{"dataset": "chords played on synthesised instruments", "spec_augment": false, "win_length": 512, "mlp_ratio": 3, "head_dim": 32, "subsampling": 2, "init": "kaiming_normal", "learning_rate": 0.0022, "beta1": 0.9, "max_steps": 18300, "batch_size": 128, "lr_schedule": "wsd", "weight_decay": 0.02}
Rows from block 2 of a small sound classifier, named by matrix and row number. Rows with one number belong to one neuron. Each number is 128 + 32 x the weight over its row's rms, rounded and kept within 0 to 255. All counts start at 0. Numbers have three digits each.
After each neuron's rows are labels from the 100 clips, of 14976, where the neuron reaches its highest value: "responds to" is what is common among them. Only what is clearly more common there than usual is listed. The data: chords played on synthesised instruments.
# fc1: first MLP up (model.blocks.2.ff1.fc1.weight, 576x192), inputs 96-191
# fc2: first MLP down (model.blocks.2.ff1.fc2.weight, 192x576, transposed), outputs 96-191

fc1.18:109143134161112126164154134125138109094091142179146139135147088115074138091095127154105129172053128140146073067070111155175163128134137150170213154114072100103094131115112156131095096109126091114140162091135135062100108087188095152155142176144113108103203162166151137117208133124142168121
fc2.18:097123133131138143096134117157138141068148116124149133162202146155175105069061128142184145102154111045121091177148142135165108174107098100114185147131119206184148108139103180171048135130143186166119123126121134163150136093108099159161057082151110156158153082096138076159140099115126109099
responds to: inversion: root position; the note D#; arpeggio; root: D#

fc1.108:089149109095126147108107117119112153162143109141136139119085137144103161159097178184174077110115100107167136117095207116143087090068125169156126141139122133183155139145115081135190064174166107129126162118126063141096072113129120152145107113146089111144168140131086124169152160116130133104
fc2.108:159073115189128188149093148136185125101105116172129085157119049149115106140086169151049128095074136144138139070127166094163168140144128148115134160185096127168164146133128137108137101092162120152042150162161186131114136167154127176056195135136142148112113139171136103159116149109110154180
responds to: the note A#; the note D#; the note C#; root: D#

fc1.472:151156126086119078139152129099071119175077135089105137113113104102182097143125136150154107110176150150092112118110082145206125096125174134131093140069092111131144125174109079108146110098134105156104122118135143107159158167122148153150157140130153128135138110144060206166148108138168136095
fc2.472:129242127115061153078126157113138143169148124161160090091087091154184106119141098095102111211189169094107116087122105164118123145116142140135124103068054126092069105168147152146139173118154178161113108146090084082090152182131110124176170138185118107109147118170141167124156119149170193171
responds to: the note F#; inversion: root position; the note B; root: B

fc1.100:112113134106166141077109147177128147167141148121123148093133153110140122126109184106113107146088139116078074125158140066107044126201120127164066132141133137092121103121139159143176136178113126197101164124135087146144168138155181171099153181176153166084052116120159086119072075177159164175
fc2.100:181087178145148123106123141131108121181070088101138163148156164111101107106109170135115148111098160157109128139084135125148134141136125149125181163157057147171163199119092085120156082100138138123129129082114136147124124108074114081137102070131133150115151177146044104204129162116117158123
responds to: the note F#; root: F#; root: C; power chord

fc1.412:160073077119151147104077177134111131090167114149094056127084059153144103100122151173179148145170188132130160040162153105162181082144142120148123161118126104111166067141170144107169156117099125143142117144110096113109144175101132175121076135140150136125124109122168163126086193140121123128
fc2.412:163112107127087112127047129150142120155132156139107171132121083096139098090129161079162124128091053156136169140046100106128167157148051115079171156102169127142151075084128078147103149137122103146130098181122177122127108112149130111131051167164151146126102136103127080118166154130092113174
responds to: the note C; inversion: root position; root: C

fc1.150:142111126117130149098131107061131163109094147162169141155107158186132161088160137163148142079136161134080134130166097179166117164134183085079107168150144067127133139081122132162153100152159166144147110155118109074190157149180104149081098118132072110098153056166081188074177121130162198092
fc2.150:089105104154096141140080139085147086092065169105058142152150161068176137108122112095158079084114137113123128189145151160170122120099103041110128148174124160099148196146148112092104145155090132088184094140103117091119119131088140210115135126160179108108166062168149126122137095135091124121
responds to: arpeggio; the note A; root: A; root: B

fc1.562:107078159096193094129151155104151139167146145083147080162151121126158136107134083044107188149102140155132119182147108086098099189121069081194086128152086117134138169146159171142132137171118115148121151117125103093137083149123126177155076113100171140071121109139104076121059074193141121126
fc2.562:130118155142095115111111138162122141095085143127145111073061124119154134124152129097192179165063124157134164103160113173156155130076080184132101179132180136105132160108092123080165056142094154051135134129160098124125124108138120094079144112086157185125125097120108118135094193165099139118
responds to: the note F#; the note C#; root: F#; root: D

fc1.405:104141126098133150152120106083096090115146126139103145102172155135121082143112136150140135073074145078153130166169171142084128105131119119129074217157114152168192138178123135154178153051147071151180154136116141130135139157146161170101160168151140098117200112127074118129099112149149165151
fc2.405:119179076112112118098127118173130157069169148073139140158120117152097109153166147159102144125082140138093157185176091127126105082188101140103159197121142141088118043074114111151130132163095062125188118080139099150107134090109134146119144130104113133175158096060104142168109175055156177153
responds to: the note F; inversion: second inversion; root: A#

fc1.543:154092140092138102087178103095124156097093155211104140168122126153125111143134130083153158169154122182127153128154144119118151153130079206077126093128081110060126062156185150132099098146119158142132126106129128141169131140166168096154112133122136181099140085100092142148184125124102113117
fc2.543:107105204205103117125156090091124187071138148139148170131104170152090129160109137128155139159188124145121056124137181098115174210152173111107127148072122145110103127112158155095162147082146124196149095134123095130099139153099126143131094123097059124084199186124146152125097106092153124176
responds to: the note G#; the note C#; inversion: second inversion; root: C#

fc1.545:110071116131083110096113148105115130129066020131140101115096203166118138182144161121146115076096109114117182171113140153136141114149128100110052100142099135091112121154178152159135117171123130118110086071169122127117139080129179137186169150081137078143131117183099114120151106106180126133
fc2.545:193104155100129133132118102115114093201108195175154155160155149171135126028186091121139126171105119121138044165162139142153124120171096141092132153102148114184072139120171136127198113112144134121144162104173148143124120092078121176163102093092092135168176097134124129132119126133142116080
responds to: the note A#; root: G

fc1.231:103125165142138140148149128120101139126208124116189089092164134204085144100122051118109178128126085117115123143128113126127120084079110100152100138085078134082067136120139101148088121033099145110186083105096134130127092186114114149130159151115134114109082083145133062157132095065145179119
fc2.231:134161127123075123131079099122169136096173155126126161069171062102045122153140124155165088071176123160202121174138088095147120142141111091119121126155146139134173140144125112079118136175173171112179096123125107183111149138118137125082172081153147133176146068150157142090155108077077155126
responds to: the note C

fc1.567:153158142186089154094060163153171207103140143181080097128145099096169134101143118165107170094094138109132131119199070135144142146119076098127116163208126124115150199168131099106121090099114086184113120140107108136125188144131160103079065157148098144098117156164093112100158149111130125121
fc2.567:110111151125124121216162114156132104120182141139088128143150133142137108151045089106164091096114147130068122087154131138128190116120102101153117174160160127108099125171119099182073147150206106084163103195127135149174198110131092074153199095091146108105131118167134096064064129070150061125
responds to: the note D#; the note G#; root: G#

fc1.98:180115121115128128135094108163154159105112115136135079158179149139060136130100158105126135148111087139081107151125159093110103105130093148101121066143107146189086035138130173158125093136081169182097157151137133122139155111177146153118191083066083158146164109103103077166146158152146085125
fc2.98:141154140091115152122134108119136095091128132110132171122054118151170138129144106163143072149135073204106087145129119157080098137123156095112152109063170099153106168100098121119117100132149156083075191118113063179139118101170146160151078075150132123061144087101134179089149091150144139115
responds to: inversion: first inversion; root: C#

fc1.568:132078155124194144108139176092154170028101109137153178147121114128130119148178099133089089114144116119140082092189123159128205106172117130159169089158134083133091051065163129117120089168141114113168077135116165063170149133076199126168138149098168097136089093104103110116131120119142108093
fc2.568:098154129078191115152123170122143089123140078095151087118160177095105136067162100120107123099192165172102138075158146182150186059158166218088162127132146122117202109125137132147122092163169123161083137131152145079076121133112076090074111101148108134078170151141144086137126058124123122162
responds to: the note G#; inversion: root position; the note F; root: D

fc1.240:143167114155119090122129129156179068118079104100122169119104177196144115191139145152119108118104112149169160106099131137150142149126144136135141069198153073109063173147101150142138108164060105146124139108132076129160113122105104151135149140179117124160111058128185117142164132157162128107
fc2.240:134148099149126128132173152115131106132061153166129162086103134131147125164098245121130063099142146155128118161138093114128096156131211133172102131118170120149085108157153150137114109172148092132120111144170120147166140117101121147123150146104138117130167176226149140115131085118139096086
responds to: inversion: first inversion; root: B

fc1.256:101112154105151158051155110146135142084165134090112182129190121158153179119142130112145164125155141128146098178111093132128129174155149140167111126074110225128090170137096106089128140157141145146106144137147107178089099133096108108130201167119140103144181113134157201151156118153173094163
fc2.256:198153110145186136167160092089034121170137161126087121168105169125185144116104122155156129148119123114131115175117091126125150122115120137158085183136130191160097098144128197165131169141122194136140098095142188137101115129069120114153176125105147121160168113089097106137134115103123061126
responds to: the note A#; arpeggio; the note G; root: G

fc1.538:077146144026159114172188105112138116130112115076164132166116170123100142197137151088140171160147152144124149123131121098120079171117079081158141103049118116107124088146159111121109157172137139192062062149099189155137112070133164144084150100135092129082173123116110164154159131121131133114
fc2.538:092184148045125198127110123130152150119135123111097126115167121163165146165148155085119163105113101097113177160135116090082122149067118137105134171119041139157156103114139052116186091102132085128084096122087155130094190065133114166107161103136088152119148184122154152151116165144143125133
responds to: the note C#; arpeggio; playing: arpeggio down; root: A#

fc1.247:098139112081169125126095121153057111149193141114084123147100165152140177188097118085154158089120146075093096125140186195131124172117136081157119068137113138144070116112153091149167143121086166143129181076187085091173148111131137093113116144120093114132137097101094131172091132081140198105
fc2.247:097153125175136129110135091142137099182184116078125150095131147171165123161149137112134161166126171081129109117133102143093141165100114201093144167107169119129132133137137188161103152109096094131099080170132168176083148168095162197171138180106132150104130137090147124154144177114155097174
responds to: inversion: first inversion; the note C#; root: C#; root: D

fc1.276:080115162175123107116146102085120150114112136105151197136132114140157173083114149150103173078146067129119125171138108110116142114106116086153156143083179069111113097107166056121118146119069097118110086115099116087094089112117153134098108085129202145093194136181053108153198155148106141174
fc2.276:076088181089185108118133201149165155108155094103164126080158153124148123133133109155133154180123070107142113122069122112120177177119135149061149075106141153104148167105149139170111136103125079107132142154156118133142179157130145134091104056195118109129111157141109129148155123164107140122
responds to: the note G#; arpeggio; the note F; inversion: first inversion

fc1.529:149069095127117139191127112091113114087148046096164118131133128194132134109173138171037098118128130115185148103202182128117154143076154092162154113085096182110127165130140135124035150129097098124108083117127088149154136071115171090096109099116130069143115170109144116099160149088143072157
fc2.529:120068120212080097150092093153110151135135129172113106135164068074163151115179164114167123153093126118143085129166145174115121109179162112160097121141121149156140122161119118094105085065142120093123170175119175152086138093143129153112199092105071134128092084098131104111117143146090070136
responds to: the note D; root: D

fc1.248:207084138152101095158150176109098145103126096100150165119113157073155142106175171147110114085128106103104123145072151116097116090169115124092152145132130114154109147112161098090157116114142139111151124127105088100126155152183152065114115152160022149105087148115150096107122092117194104085
fc2.248:150157125134113071149159182121173141128127103152171157132099077151107175098133164151180104138117164143147147152113110076164111113167141138188119116179098090121111155160151130061120050175066121192148090189094121129128143113130089166122214141155134116120132163182130095177116200160093126091
responds to: playing: arpeggio up; root: C#; vibraphone-like

fc1.190:124149157183130120082119148081087136136095139166132130186119100082124151132121188111124126101141165120164095118138176096138143161176156090109129137175062133151164176145136161145211154196137167139123166090153114097124091134108171158104096153091091157153105139153052136112113174131172075123
fc2.190:155189139114147158128132083125074080098130160131165122184090099094081098126118124166130165156153099183118119133147139176118137140188114177101123106140143155064142150136083110101085145129111160148119084147157143140095085107110096105143142133124192082132138146095077101108083146161093107153
responds to: arpeggio; the note F; playing: arpeggio down; root: F

fc1.439:130122151123084118086081115131109126144112192117155153154114122158144154149097159168110147083174141159088118162111078139113140066181116141169123154144115150112185075125108136071168149146134105098102153151164126078140052109175160123133187109047152095118116122137131098120138199092107149124
fc2.439:196161104137139156086056104160112098090064107143100106171151173165166170091152177163116143135124104167150111072079128122180141146136132097085037118123112139077129164126128133159114078106168100111124171104110106103203157128136125147086123139119075104144109093111175125063158114112140206138
responds to: the note C; the note G; root: C; inversion: root position

fc1.250:126112081175081149127139163115099110089135099131115174139149126144136146160059177181077123164100122097142091112063163168097124107144158106190105141096114180105142106125187159138142101102123136129158141155114164083163144116136117144098143132114180163147132117105212091068113171122136107116
fc2.250:108088109185115134156157121183110129106101039143121073110135037131097112157114155111076114133113097102128109112145135139145114110190184152138098114148173106099109120054096072173130125205076169109171167171102179137092203114103065153120130175153154195147062132116120088141122119132146146152
responds to: the note D#; inversion: root position; the note C; the note G#

fc1.215:153108144133114146165180166134181108146175173178127095150168142063094085080112153096072155131164131139143141131181083094140109143125185032112096135174141153153209130156109154100134143144149102160106152077086140155143112173131103107148147130120185132126135146096133134145161095081120136110
fc2.215:082089146109135102157109106165158066084134088132156108147117123153115172107091147052101119143103132124169165135119198114121128152142095132124104090099086129121095072097123154090112154125168091123125168131156143096146064131192161116104190127148108132134133147093141094159138158103085146085
responds to: arpeggio; the note C; root: D

fc1.105:172120119171081072128114120151168159135083103106091101089164157147147177097112144109088149140101147065130175136169157164097123137167086125131186142135088102207118154158161138129120129129138099131097162109131166114124159161146109094065208099189142124111088117100167130148083099200098091189
fc2.105:159125113076123141101150096094135143152132106090110182125134142116119143167153187098169083091105180086153115090104165142140123074182065114144156182092077110146063161146081179097093120174116126110179104098135142087130191199099106146119099097187181151147120175055122146130134163153089196124
responds to: the note D#; the note G#; root: G#; arpeggio

fc1.528:089148129144113167089116163166123122102113109152157075120100108141126165109132111153190133131165131132130134131123189154132142124101075095151169137150152089110085112123149129070109124113151133094139168083034143088115076072094131117105102090119193095111092174115090137159144080102156142159
fc2.528:124098186155174074115055154136151148150164118133138101129150145101152139118110146124110123098110133147166180124103108207100162102133140115168106120045126218128154132141065153106067142136135139096145142078112145098169127151092111165146120122125238092117160118147182062110128140130112128115
responds to: the note C; the note G#; root: F

fc1.11:071089112111136162121110125157147172118167138098114135156096070176128119119052077134130137122149147152140141130122139089101122129126172127097126122177133108092149125186079159093164116132102113127195112123110089086128184103103115091151055077104151122169079140159114092183109124143135152121
fc2.11:145191147122088068064161103087138134161110101136097081093058118151149112126145106089063139103138131100107121102123145129113150134091133221107136098108171159112103127083154148147108135133123113116125164108135094158121139086106091044150160120126093117123141143153150091166097153114147078142
responds to: the note G; the note A#; inversion: second inversion; root: D#

fc1.383:148146154144151123103171096118098104127146123155183174143177124142111087151168115087117149040061081143152115113114131133113158155109157158074182096134140107095127103144137162078136117137095129084147119158106175107176100149076129141090056122193177091159137115089091104131129136103124129134
fc2.383:115138150136115147143172177155117108134087085151094144102130109150135106125093136094096132153104099144080060109151094089165150173098092110126128108099184121136150114131090088123131125111147174125120207154085165101073180151108198100211123110091147193193097187125149103187120153156096163099
responds to: the note A#

fc1.152:159075140107149129132138149093159141121139115145142082098129141080119106125158153182113128087115132115151195127148106105103151144091198103167164182191110138145146089114101122096175120143138136108144089124166109092105108149156104122145141112123147130082120052137059116128105125135131074142
fc2.152:120100060107174089106168136179147141208100145173091162106156169179138074102103120116111069117094150083105139129142079131064127125108147109175112143153084133116094161146146137098130089131129117161069157128156122101161096141206157149156135109183135115088140136138135142132146118098147128072
responds to: inversion: first inversion; the note B; root: E; root: F

fc1.341:094106126112187209120026156158155156177127127161143128116124176146099137162175108132157142103195157134128112112145113123111167125121130137130129088166116124084117151138054143129162101150122092163122115105178096120141117153183165122102191123151108145167095108143090178176090115134128170075
fc2.341:148135075115104132114060084096080160111127094141170136110129106116098149135129168124087100148160161118218094152155141091088102136096155095115147125074123115111181115143140131147161082099168143112089177157117187105131107094145116136170140116192133136176094109108114135072161132136131172135
responds to: inversion: first inversion; the note D; the note F; root: A#

fc1.390:183097134170154082091106102155155135141132179111142131174154053165146107089127107158093125137133176075187177119122119152141150157166167119140138152118112151124152143161115215142142113106128119124145101172152113104141096121109167154170127130118162217073110171135133148115111188161101167161
fc2.390:156080146032173155186111053093141088145138137172068139133139084121105096135170103097133150116142125128150161111133103166148141123038090156217121161139103123160126146149108131137132114065102119099117115077107104070079142170146127115177105096065100115131097144116107139167089084156066091115
responds to: inversion: second inversion; root: G

fc1.443:107130143130116087164062157129146181141083085153131146161163159093095166121089145121141107119157092188152058119080217189147158110101083096121107156128129137133090105174071129054148119107121185093145167096083092098152130126115136159063128160124128119115098151109125069079137080138097161079
fc2.443:109162103114128171112158141088139148163144071105216099124181140151079047137123153164108137112139136082149144133102186143116183174034091096064133157101132152181135113111149152134123130119121115085163121104165139096144070145149095146128141126157146086117112128138172109096138166099146187091
responds to: the note C; root: C

fc1.505:111146136135110134134083096124120103173119095177167111142118101154196182147197187168133115147099168151112062137121114117123136144146187050130131145158219078088110114087059137132154159160133199111157126139142105165116135101126105143144081127126116116088116110101126189111175164109114130123
fc2.505:153115130190124150127102114096100096098099162187177153191064147130075115132102093099099147094153090113133113072096099105187166126140161059139130134102151177104136108089115161153176117111116146097105148152093146144138115105080146084141181122070129155132164119128177143088144149093098088119
responds to: inversion: first inversion; arpeggio; the note F; root: F

fc1.339:113103061137116121142115118135122170110179112135118103130144083085096182166139104146133121123114140099130132147117110098183150107129083135060163118064172114104106104174141145134118208141117162113101201117120115092145122139149120107116166125142070108158178110116129090191110105135076134171
fc2.339:167117126229137168158161135099073118136148140140123103156132130109122155115142136177123107065146131142067148165188131208153124093121093161138104144107107111119105158075115120080154163169136182130152174184108126135149108099132107167130157093139174120170098121148103123160122105179121095041
responds to: the note D#; the note C; root: C; inversion: second inversion

fc1.19:111130177150098195160116146136097109160103095107098157077066101169131146203095131139191108156129188187109162130101136081144133190153163141173154125118046131127156154121111130206112101125118090079097102183136164126130151164109130179140104101168134115130133124051128094094131101128144127117
fc2.19:100123133153146133108097144107115074182151136100104163162054073133171137160159106140097068130091092086131165100183126124112170181108131154084097060099151145108155116136103112131112150124123092171098163118093128096099098107053081109115116182175103067115149154101178150185137163090164118176
responds to: inversion: first inversion; root: G#

fc1.140:178111105151177131142124145078198197097138132148127170169053103071119130104147173113152093098155126091154171129128186180115108160112062105175100066176130130183037122098189135138121149134112172150132077094142183105141147111112133123097084115109138115091132164131139114144114160085152175120
fc2.140:100152111110111119134122163144180116118117105164099108143094124168130126149111105120101097143130156151123127145137085146138119112096141152088098127199106166111079154096162186156136099093131138137126072089127093116133140113069113069108066147152077081117175147137114167187155178113149105155
responds to: arpeggio; inversion: second inversion; the note F; the note D

fc1.392:090115137137114065120151101125094141140083142098155201091164153138175186147100107127122125116085081091109097155154119144149115142122174101139065081105100081087071141077104100155083089094118107098166157109184067117108091143097148140123106162098128085159149118176133188114139043089116182147
fc2.392:152085110134187098122061115122162091117166099184066132085181118151114072127098102149130134102147193113136076157161100148121121126150105189110152182076149141177176131114101095118178121118157147144110116133106150154135077094124104156163078120139140148131083106126153081161104101139149073105
responds to: the note C#; root: A#; root: D

fc1.573:127109117068120127116177147132191092110107117099130103187091120140105136107081185082142112135078104123168138139129063203107105124102103118059131190097093120173087061049101148164177101158157071114115151121164072076133118103165114143077148160147165137158131136163137063123137095158145155158
fc2.573:133146151133193127092109120137151102191130058105120172146151102153086147110118132182113144134102144122099111142092176095104089143090124210093110152136100150149154150120080128144064138120142127133148187173144101124151107120107136139159068134107115166162160135108130082128112167110071161134
responds to: inversion: second inversion; the note C#; root: A#; root: A

fc1.330:156091114104164171150154118145146114075134147172131110111100140093192140108166138138095122064143143102069109102151073153145178193151163117135159123137075143148103114151142130132116095188151107138065095192104100054102170148146125071116141138154139152156075109151144134115179159221104135123
fc2.330:077113155106125059101114148112143077149122157126135155089183115083126084138100120167060149130169171182044100129110213134138136111084134154089116161155158149133167160141127167116077162118108161065140107116069152076138109138027091133116166119128101116084155127096102178193188140148099132135
responds to: the note D#; root: D#; dominant 9th

fc1.370:090193120173169148130105173091112182162127170141120078095141151094152117129144100097097145167119164163084067139128167087091168144167164213124062064146079183110111142116110167094163114169134181139096105143126122115125175182104163072160135144123128105111119144084152080151086103091142133117
fc2.370:115154118130154168124161091144100150172076114114163132145128113145107149084116166133151141098098180178119102125087133082187135152143157150121104121157120124150126148157140107125133108076198181126184122148101125122115061120066156122145088110119037177153113152072117085168129095121079130100
responds to: the note G; the note D; root: G; inversion: first inversion

fc1.44:110174122121108121078117157095110127154155091128146115095140125164154120167150127169150144161131097142117130148170091157134109121108128143132097075119116085111073122034161109130086135099167054110071163121094111102122112123111156120146121139118142185104155194116127165087106149168115158106
fc2.44:187123157151166135138112167111135168079116114165151081118152107125094105056117081103121142139089179125143160104157146154126162160152193159126152129139090113094089152116159171119090059106126103148188152046117132082081115109058126144144142095164113119143111153184126077196138138159131146167
responds to: the note G#; the note F; playing: arpeggio down; root: C#

fc1.161:120088163140175100096129166111116091095145109146075182112190153173186143162140120125107078141097099115076113081176101097065115139128152060100096087169179094155136131151171090170110121133146108097205133172152112128196121126124175116176172116099115126171138113156093164181108117109119166138
fc2.161:141130161182113134148099143086082121101097115176136171163174090126172074088189125134124113114107157203115145068132048116181129087100130192160100156125142100166104154170144131118081033125115119112183147120109171111116124074113154088122110078141124100124088093094144093139069161171128146061
responds to: the note F; the note D; root: A#; root: D

fc1.51:105133167084168140162134200140097121146130174087086162161124121115152146067116105135139148095192092182105078140086128078131064175148167141110092067091126151146112115127123145174134145135120123174158116123133105138109163174092150041123201151118123157050124132178120154145202166189140118123
fc2.51:045152111105139168117151094141126110149164131140098131122087114106164195114114185097147177137155113140136103170108119160127180133083117141093170115119089109182104146154156184125152092097175097117162107137068127096088088089121098152133134151138130126067157122131087061113121163130167119082
responds to: the note G; the note B; root: C

fc1.329:079166165149138129108176121114092116180083111120132113100139104186145149077108124124101135097137197128169115149141156093060117121167173152182139141136077153131111153072148082151125038107067071097124095091141063104090131135141176077143143163126140169149085151172098110128135107111150127117
fc2.329:143115103174092087088131166075108086138086196147179178123065133152105113168061146124148121135157164125088058152143106132146163123106144131134138120145113143115124126090118107148110087166082058151132124123205127089176114098108109133152125143148164113206133145145153123135119173218121135149
responds to: the note A#; the note G; root: D#; text has "dominant"

fc1.55:114136093070101153153125087165097109118107138132089102130167157100090137077110141136126144116058104104120140105114087132125166089058145088106159107172170113109147104150151073122126130144110133053088108182122153062155121150149126089142140114152123163167132068105119117107107110079194153113
fc2.55:118102119129150134166130093129160109094162131100176113112088090091164191142132131131154085088086123116166168065120086140146121117128151183159134110150104103152145133112138004109125144142129101137112117062139091116118116128112119142056086117079128111159107118099076149122183101106162142098
responds to: the note D; inversion: first inversion; root: D; root: A#

fc1.459:088151116141152095161167156187175135133107125119154128140186135156145167101082134157134103173088085113089150134093118151079076096147206080156185223189138050162142171133148107115155101097141130155167125103136216072153191096119203137122077127143149141139183095139128105100087108121164101101
fc2.459:162131116113106097172109158084124150171149097141076129095151137144084120144107219192161152166050065139088161128076078102091061175163090139133113046157106103117084130119139186136154153121083083111125092154125149121118169154139119157077165130164104131091126115133071118074090151146126105131
responds to: arpeggio; playing: arpeggio down; square lead

fc1.243:132159143180138161114136106151118077122086088135165099150113169098101125086098141114114138168121169175124128172150141081128118160114115153108137054091116160203162148119089095061125192131106138138157104187174145072104182107129131084134150124192103207134140183075129127117140122089095141163
fc2.243:215123148101139135175137129149163150156094140104133040131121075064079063108170096156045155156121113131163123163119102141137086132113133141137131111099124101162100176162151116168113124140173121183111133150092131100094083138078101149100047101151087247117154180122096154129091180115139175147
responds to: inversion: second inversion; the note C; the note A; root: F

fc1.277:070135109140142203083111134138158100101123127145220161151116077186105074123181104105117113105170129100131088108203087133124129130130111070084125130131103058155163103122119109116143069122117165057163141149155168112141129104117136135159089114106107135146097117145103134132103139128152139088
fc2.277:161121160143141094165094120123101124096134107065120146129147067108117138077169096083113136139107132137121100166134098099158144149168087132179131110095179076092107102128157149097134105134146140159210143152183127079104195146118104119130169119107078115196116128181108096123150158181092184147
responds to: the note A#; arpeggio; root: A#

fc1.387:150170088106131158100124138135095120161161116113071171096096053123132150125128080144115174071068137156182178072125062077123098069110134143146162134146184141154090155175130147111150113133159121158093156110133147128139171153122123133174154129129143164152102126140091080148187169155090117115
fc2.387:148119113113037146090124131124157125205095193134157136053074149155156123177123084125149134147174095124128155145086168125142156151059152155113132135133192128150077120107077101134131182145141076112060134089148132156109135080176118121175131161105106148148142187118093091162080124186114119120
responds to: the note A#; the note F#; root: D#

fc1.90:163116063162138106132096150097128133091156117099178127176104141212120156129153165169100109103130152153052124126172159125127056145120110083118141145184125089136141118164108162127175112120105118157079082178174098077110142143088079142144127111109141136148130128081080085112141113079097162148
fc2.90:136078125100094106127104123114110148151128070171104084138121116143133159134154097101158153132133146137097097118104147130101152140128091083109155126145070146085064131151117145120208151146090105144101129153162181184113139190132117103146115192154172083187108136161129083140171121093138122126
responds to: the note F; arpeggio; the note G#; playing: arpeggio up

fc1.110:130141076130133184147110126126113111144115141129111129153142128153139136152084124123178064114122146083129119133152120163203216083143085162113073118152147141144125086116134190104193104127085144114132124140094062167111154178138192177094103113184121104109130087082149074118111176151123175126
fc2.110:127122147090107106143112137126095161061132139176195123084114057153124112134149124092129143033127157154119155113106171084182086176148176096105125122148140144168143147110127116152113100160109184118171137063168166139107183134114089108147121145146175141130089069151107177121147097165072112127
responds to: the note D#

fc1.449:109120149123077100165140143181125145111153150073150137150129163096144087072151125116156143131134120142175081128135177159192102140130207187178126098143037082108150075153121207138087109135145142167091139137138100130140181122146046130119077174102095164134153139159104084123146180145110109154
fc2.449:141143139153148134174137114126076161117135065086092154137136163124130118088069160100141104165119138046075151139125144103123107138082095138078143135123117156137135106134112090150155141166133136059095173193129126150150057087075056140154151167169146121116088099122126190129102127166203095160
responds to: inversion: root position; the note D#; root: D#; root: E

fc1.371:104108050083130190086143119159106176147118143073154149198077128121125103113131086080143118114117124124056121065120116148112148123097069143174098170119119153156175110134154129106060156118073134120078052151127132151130097092122192089078140099137095133082095169117154144105092085093099099115
fc2.371:108086102154176127151092123120158172128104125043147125143131153172120105143146078030068129156143157068155061135148101079053148150067097131130129142118131139038115152111101117159129128122132097130122112176147121135124152093116178122137111116137104083149135191087111154128127106172118127181
responds to: the note C#; inversion: root position; root: F#; root: G

fc1.157:177082123149137208169166128133162145113143149181109088120166130155093079116140134117095164082084159137114061125088150141127117078110163128160178164110131080165119110133210130139149113172112156109109158109088127146152162158131121111124099129087104139125158131151064096171087096068133165134
fc2.157:133145158153085079054120145096125146107129160101145194124120171135181102181124089128095201076119148134146082208108103132112120091204174117146127146104120086161113150158148180160111115130140167170056139146106054157119128180098136151111111145105212116146134140132145153148141050129171135078
responds to: the note G#

fc1.112:099139088163149094090054151143102151150086131159190131133076164120126167158127102135146072121152149105112131102083122094080108121155171097116102154073083033105112110138112127154197139199133125152069089154148081077133164154116146146118126143104101148162133189095145181088133156094062111173
fc2.112:157164122150100135059044158095156047176151115140119116137132123163140141164106150133120166097141103098124116132088113155059127133108112111116105154112117160110133139129105117188156142108155141058134139122127125077128157176101167050130157120136160146133125131062163119135209184145147109144
responds to: the note F; inversion: first inversion; playing: arpeggio up; root: F

fc1.502:121134083104183106144121158159146134091136068125080120090118129169148050087108149049140049136069102090140097115113137132111146119108145080127164132140101134126168119148164144136131138126194135110136137136156130100121138127186166156148129133161135132135128087170086148113147167086110157085
fc2.502:078053137122121152083095102162127078133106123117163107100158139136124175112123105112124148143206128153147180184116105114120113100128089131182197105092151155147126128124140098072083067162141162157137145119080137165166083140123165123109162109161167145095080143118097125148125106125109179117
responds to: the note F; inversion: first inversion; the note D; the note A#